{"encoder_arch": "densenet", "model": "image captioner", "dataset": "rendered scenes of toy objects such as cars, trees, mugs and chairs", "train_examples": 195000, "image_size": 32, "crop_scale_min": 0.8, "horizontal_flip": false, "translate": 0.12, "tokenizer": "word", "vocab_size": 62, "encoder_norm": "batchnorm", "encoder_activation": "silu", "encoder_depths": [6, 6, 6], "encoder_kernel_size": 3, "encoder_stem": "deep", "encoder_growth_rate": 16, "fusion": "prefix", "label_smoothing": 0.1, "decoder_width": 128, "decoder_layers": 6, "decoder_norm": "layernorm", "decoder_norm_position": "pre", "decoder_activation": "geglu", "decoder_mlp_ratio": 3, "decoder_head_dim": 32, "decoder_fused_qkv": true, "decoder_bias": "none", "decoder_qk_norm": false, "decoder_parallel_block": false, "decoder_inner_norm": false, "decoder_drop_path": 0.15, "decoder_positions": "sincos", "decoder_prefix_bidirectional": true, "decoder_connector": "linear", "decoder_tie_embeddings": true, "init": "lecun_normal", "residual_init": "none", "optimizer": "soap", "beta2": 0.95, "lr": 0.003, "beta1": 0.9, "shampoo_beta": 0.95, "eps": 1e-08, "precondition_frequency": 50, "max_precond_dim": 512, "one_sided": false, "adamw_lr_other_params": 0.00096, "grad_clip": 0.5, "steps": 4400, "batch_size": 256, "epochs": 5.8, "lr_schedule": "step", "warmup_steps": 880, "weight_decay": 0.09, "adamw_weight_decay_other_params": 0}
Rows from block 2 of the text decoder, named by matrix and row number. Rows with one number belong to one attention dimension. Each number is 50 + 15 x the weight over its row's rms, rounded and kept within 0 to 99. All counts start at 0. After the name is the row's rms in percent of the matrix's.
# v: attention query, key and value (stacked) (decoder.blocks.2.attn.qkv.weight, 384x128, the v third), inputs 0-127
# proj: attention output (decoder.blocks.2.attn.proj.weight, 128x128, transposed), outputs 0-127
v.110 094:79 25 55 28 53 32 36 45 25 57 56 78 54 41 21 74 59 73 63 31 63 61 50 71 65 53 36 68 36 56 37 32 50 50 45 59 20 31 31 30 47 85 44 57 68 63 28 49 61 27 47 49 49 38 75 34 69 46 43 55 19 57 45 82 68 25 37 40 65 71 27 51 60 57 53 53 90 45 45 42 51 44 40 75 49 61 69 33 47 52 72 48 61 59 65 60 27 70 44 48 46 74 24 47 58 46 57 44 43 61 57 36 59 43 60 36 50 54 57 67 47 66 45 48 65 51 34 43
proj.110 096:53 48 68 41 39 48 32 49 66 52 48 31 23 38 57 45 25 64 14 65 31 65 62 47 49 56 54 33 59 58 78 38 51 47 42 61 68 39 54 63 51 59 57 46 45 18 41 79 45 36 41 66 34 52 45 61 28 32 39 43 54 41 40 48 62 32 42 44 37 57 43 43 37 60 48 66 26 35 36 42 69 33 70 61 28 33 73 31 39 32 52 48 52 43 60 38 21 65 27 58 46 49 70 71 37 67 74 32 24 57 41 72 70 62 34 74 40 22 30 38 38 67 73 48 13 55 71 46
v.111 103:57 57 46 23 57 45 49 55 37 36 34 47 37 38 84 26 44 67 39 51 79 49 54 59 28 65 69 41 65 49 57 67 60 43 60 26 35 47 65 35 68 55 58 48 56 64 41 43 71 65 64 49 57 66 68 40 39 39 62 54 35 55 61 78 52 24 46 46 36 50 58 37 36 79 30 72 54 28 29 46 78 52 46 26 69 69 54 51 42 93 55 28 61 23 61 33 41 70 41 61 27 61 69 35 63 36 31 56 40 50 55 64 38 41 63 36 22 61 46 58 65 14 54 58 37 29 56 55
proj.111 097:58 59 73 60 36 42 63 70 50 49 60 48 43 57 30 59 59 51 68 50 39 63 42 40 52 44 38 51 10 51 48 41 25 60 36 60 62 72 04 59 39 64 52 23 62 60 48 67 37 71 52 49 30 52 38 69 60 24 54 68 41 45 34 52 79 56 48 63 60 45 51 44 47 38 67 62 42 58 44 71 29 62 48 81 42 56 63 62 47 13 32 49 43 49 55 39 63 29 35 05 30 32 59 51 28 23 52 54 77 63 22 63 65 23 41 52 47 44 65 45 57 75 46 44 60 45 39 62
v.112 094:83 33 57 55 31 26 48 47 14 49 45 60 42 25 46 31 58 59 28 39 35 42 64 49 46 47 35 49 36 39 52 46 73 51 55 53 43 61 64 63 39 35 49 60 54 14 41 32 49 35 85 65 74 38 44 50 41 47 38 72 45 44 29 34 49 41 75 74 59 25 60 38 55 24 54 43 30 64 35 23 57 57 70 44 61 53 58 40 37 49 59 70 44 65 75 79 11 48 47 46 69 62 43 52 71 50 49 73 51 48 59 59 47 59 51 50 66 39 17 19 77 40 54 61 37 40 49 42
proj.112 104:29 53 24 52 63 83 32 59 61 27 52 41 53 75 53 24 63 54 71 44 59 53 55 40 62 61 42 40 67 55 64 72 54 61 48 53 32 32 60 56 58 99 66 41 67 38 42 45 25 53 59 26 67 56 28 57 58 56 44 24 65 51 46 44 32 33 44 55 55 49 40 58 70 41 40 73 49 33 60 58 39 36 22 73 33 59 41 31 56 74 71 50 42 65 64 47 66 60 45 19 44 42 63 42 39 69 26 48 47 40 60 33 57 33 68 34 24 61 66 72 44 61 62 16 48 74 62 53
v.113 099:45 46 58 32 49 31 47 44 71 41 40 83 27 55 39 48 63 29 55 30 66 58 38 63 71 48 57 47 34 52 58 68 13 45 33 46 62 43 54 59 61 47 51 58 16 51 32 51 42 42 57 58 59 55 60 73 70 85 39 46 33 39 61 48 32 70 44 49 64 66 27 59 76 67 47 43 25 50 36 33 24 51 40 39 37 27 44 64 40 20 82 61 38 39 46 44 70 77 31 81 62 49 28 68 36 49 69 48 49 76 47 41 56 43 49 53 56 34 26 33 53 52 43 37 86 57 52 56
proj.113 097:56 52 33 43 54 81 29 41 52 59 50 36 52 48 46 38 57 56 38 35 58 46 67 32 39 50 30 45 44 27 43 55 67 29 66 75 45 30 41 66 44 42 32 31 80 51 06 51 13 32 37 50 28 32 37 30 30 34 46 56 63 52 29 56 50 59 55 60 81 47 65 25 26 57 67 58 71 47 43 42 63 58 30 56 46 48 53 57 71 57 60 50 86 55 27 60 50 39 66 85 39 51 36 31 52 64 48 32 36 40 53 66 46 50 56 53 30 55 66 69 59 58 49 81 52 25 25 52
v.114 100:73 58 41 54 22 70 40 56 74 65 20 40 52 55 37 62 48 44 39 63 25 51 55 57 50 35 62 38 63 84 64 35 69 59 52 22 56 42 54 76 42 18 51 32 66 80 61 31 58 53 52 72 44 41 38 38 55 63 57 36 46 41 80 60 48 38 50 35 55 50 44 52 35 55 41 36 75 48 11 63 65 45 19 41 54 71 48 53 26 51 56 35 44 63 66 59 45 51 57 53 53 47 28 35 24 36 56 53 53 99 40 67 63 60 67 49 45 38 27 55 42 43 56 67 67 49 64 54
proj.114 101:75 50 23 49 82 52 61 45 29 48 46 41 34 29 57 30 54 40 56 53 70 43 41 48 47 57 71 37 16 55 47 59 67 30 38 66 46 61 51 54 43 66 51 41 41 47 23 59 62 66 27 42 63 42 55 22 35 57 38 69 56 51 45 30 48 79 41 48 43 41 39 33 54 57 96 39 43 62 48 32 51 65 64 62 26 46 55 44 57 42 90 34 30 50 41 73 40 37 37 46 23 40 54 53 64 56 19 48 76 33 51 44 35 52 20 33 53 60 75 27 39 53 71 63 48 27 45 60
v.115 101:48 49 53 61 45 59 49 71 69 36 38 54 29 65 32 56 64 42 37 49 75 48 41 53 22 49 57 61 37 89 43 57 59 77 37 21 50 62 63 58 29 77 36 61 75 53 82 77 64 36 68 40 48 56 60 44 39 48 52 38 07 63 41 57 57 29 36 25 62 49 29 51 64 44 33 46 20 34 60 51 41 80 77 42 51 34 54 55 32 45 46 63 37 37 26 46 50 49 85 57 49 51 64 59 65 60 39 74 49 58 44 70 32 66 52 52 61 63 44 61 49 46 47 44 85 50 63 49
proj.115 100:37 53 54 52 48 46 49 49 31 53 77 36 65 41 54 50 31 74 48 65 47 43 64 44 49 09 33 40 49 47 42 45 43 35 50 57 59 83 44 46 38 35 66 48 34 57 34 30 52 37 47 44 66 49 54 67 58 68 63 41 84 48 67 29 33 37 67 75 73 50 68 32 49 40 76 68 56 71 14 51 52 30 58 42 29 28 54 44 62 59 41 55 59 63 56 56 40 62 31 39 15 49 54 62 39 36 57 48 47 79 64 64 83 49 72 46 19 85 26 33 41 44 46 60 39 50 30 33
v.116 091:57 46 44 45 44 65 25 30 20 77 51 64 48 36 65 29 56 39 51 30 64 72 41 54 58 64 49 63 31 42 40 55 87 52 41 47 33 53 47 38 61 37 43 29 73 56 69 57 33 27 71 77 58 47 45 40 67 58 13 35 48 35 32 51 47 43 41 45 68 36 58 52 51 40 43 58 57 63 64 41 71 56 45 67 48 50 64 48 62 76 65 31 54 69 80 51 56 85 47 75 28 70 44 57 33 63 63 13 55 42 55 40 40 53 76 42 61 54 82 30 35 44 54 47 67 73 38 38
proj.116 091:67 36 58 33 63 32 51 63 61 65 58 61 41 55 50 70 66 75 66 37 32 45 28 55 60 48 23 55 60 59 60 77 51 55 60 60 64 48 28 62 39 69 52 30 26 48 27 54 51 56 43 60 52 60 40 47 15 63 60 45 62 51 40 36 89 68 34 38 47 40 44 53 29 64 39 78 65 45 69 55 54 48 14 47 43 35 54 16 55 31 44 68 37 71 20 43 50 27 50 79 71 34 59 48 54 53 46 21 55 45 51 57 69 56 71 70 23 42 45 71 41 35 63 44 42 38 66 26
v.117 094:58 27 36 64 50 23 34 58 67 42 51 38 78 51 74 60 53 62 41 77 42 76 58 58 61 55 43 58 50 43 59 71 44 43 44 64 44 33 81 45 45 47 51 60 52 75 63 40 57 52 33 53 77 60 58 19 69 99 32 34 46 64 32 62 98 37 26 66 91 36 65 54 49 66 46 40 45 75 61 50 73 48 51 58 59 69 61 85 50 57 52 57 43 52 54 44 60 75 64 56 46 38 60 55 45 57 47 46 59 57 62 51 46 34 56 52 58 67 51 84 43 42 59 37 49 51 61 49
proj.117 098:50 70 69 25 30 36 41 52 38 44 39 51 34 41 76 62 40 64 19 48 31 40 49 67 53 26 41 49 50 58 53 41 38 57 44 64 62 35 52 40 40 69 37 58 48 39 62 33 33 72 67 27 39 69 38 63 28 66 63 81 62 43 73 36 43 39 97 33 48 25 38 40 65 53 56 50 50 40 73 45 66 54 39 59 38 17 47 17 61 67 50 45 22 40 21 64 42 34 64 65 58 73 43 29 83 64 51 53 61 44 45 50 72 48 47 60 44 49 46 43 42 73 62 58 58 58 27 42
v.118 096:63 47 51 47 50 47 33 51 51 55 52 54 20 37 35 33 58 52 18 41 40 58 53 41 62 78 55 79 34 53 57 52 52 58 48 34 24 59 41 33 72 60 52 43 51 58 69 28 48 42 71 75 72 42 56 74 28 69 53 75 54 64 69 32 60 45 54 19 56 07 72 45 49 47 47 47 40 42 59 47 43 59 51 49 77 19 46 46 57 39 74 41 46 41 82 69 41 67 37 54 68 24 66 42 62 39 45 34 54 44 54 54 42 18 49 31 44 36 57 50 61 57 51 49 55 10 14 47
proj.118 089:52 84 66 36 81 44 49 37 51 44 47 47 49 93 57 51 31 55 40 22 44 37 59 47 57 60 42 15 70 48 45 62 34 73 32 69 70 41 49 67 55 65 56 46 62 53 50 52 51 41 32 61 60 46 61 40 64 31 43 41 37 32 40 74 38 39 40 64 40 65 49 53 36 43 38 73 70 37 51 35 42 61 39 32 50 42 48 37 36 42 42 57 45 53 60 46 54 48 76 64 47 60 38 06 22 35 40 59 67 72 26 69 76 52 44 86 57 61 36 32 69 61 43 60 33 86 49 47
v.119 101:54 38 50 46 61 53 73 61 33 51 43 64 53 49 51 61 64 45 17 30 61 41 42 60 54 42 53 63 39 49 27 53 46 41 52 39 48 78 52 45 52 74 38 31 83 63 62 52 53 22 70 41 90 37 58 28 30 33 66 70 50 54 42 61 66 68 75 45 50 44 46 31 49 48 47 24 35 61 63 52 45 56 23 45 73 27 51 58 66 39 72 34 39 64 77 35 57 38 71 59 68 34 41 59 38 19 49 52 32 44 60 32 86 29 51 61 32 42 40 54 16 49 58 53 63 65 64 21
proj.119 097:41 50 58 43 95 30 58 44 69 49 66 32 20 34 51 55 25 41 57 61 43 30 57 45 25 82 38 38 49 54 74 72 37 39 58 77 82 50 47 64 44 63 51 54 23 71 43 59 49 55 59 57 65 62 42 65 67 59 46 65 41 42 56 62 24 20 47 38 65 51 47 28 06 33 32 49 59 57 48 30 60 53 51 35 60 44 69 41 39 55 63 48 39 63 47 43 45 55 58 30 31 67 46 40 33 64 40 69 45 50 81 50 57 91 64 35 77 57 46 53 57 75 56 43 48 47 39 51
v.120 096:56 60 75 37 50 35 30 46 43 22 70 93 56 53 51 49 47 64 53 45 59 56 60 63 58 52 56 72 51 51 37 30 51 84 43 42 62 68 30 44 33 63 65 77 45 39 58 63 53 37 51 39 32 47 49 30 58 49 40 48 36 65 36 35 61 33 52 57 49 63 18 31 61 78 42 32 60 45 52 47 27 22 44 42 79 83 57 52 27 39 56 35 48 46 59 70 53 21 58 28 72 74 34 64 86 68 34 56 37 45 44 34 35 52 76 64 22 53 58 60 28 46 53 47 56 61 42 56
proj.120 094:53 43 25 74 41 56 28 67 62 47 44 15 34 43 74 55 53 47 47 62 50 47 58 12 49 52 93 60 61 34 75 42 49 22 44 46 32 34 51 62 40 37 53 43 54 45 71 54 46 67 39 75 60 52 51 47 55 45 57 48 47 48 67 48 34 45 69 43 65 37 63 45 53 53 34 56 15 37 38 53 73 64 78 54 42 38 76 14 63 52 49 74 48 54 61 27 62 74 30 66 58 37 46 49 25 27 65 48 58 67 47 49 68 22 60 24 55 61 66 39 51 61 59 52 78 72 48 64
v.121 099:49 23 65 45 51 27 49 52 42 37 24 35 50 31 54 66 63 69 37 60 63 46 52 29 41 43 25 63 38 53 35 65 77 31 59 52 53 55 46 47 48 47 71 38 78 44 76 44 51 34 45 40 53 02 25 13 54 32 42 46 61 67 79 48 30 65 46 69 52 78 46 56 34 38 48 65 48 65 44 70 34 35 53 52 63 53 28 88 22 41 67 66 59 54 39 62 54 53 57 41 50 52 35 43 56 27 50 67 35 45 50 36 47 41 50 34 50 42 59 93 28 52 43 35 41 55 50 72
proj.121 097:50 52 49 27 41 60 68 55 59 48 44 72 26 30 48 22 72 38 57 73 37 60 65 55 49 53 54 45 73 32 57 31 24 30 33 66 52 41 38 42 48 85 58 49 27 51 46 39 49 52 72 53 67 66 52 52 65 48 52 37 37 60 67 21 63 34 56 49 41 45 53 61 49 35 57 39 33 28 34 14 68 45 38 27 63 23 49 46 76 31 59 51 39 54 44 59 71 51 54 41 43 80 29 78 45 44 18 44 72 49 75 53 50 47 33 56 41 39 37 16 63 41 42 59 79 61 70 35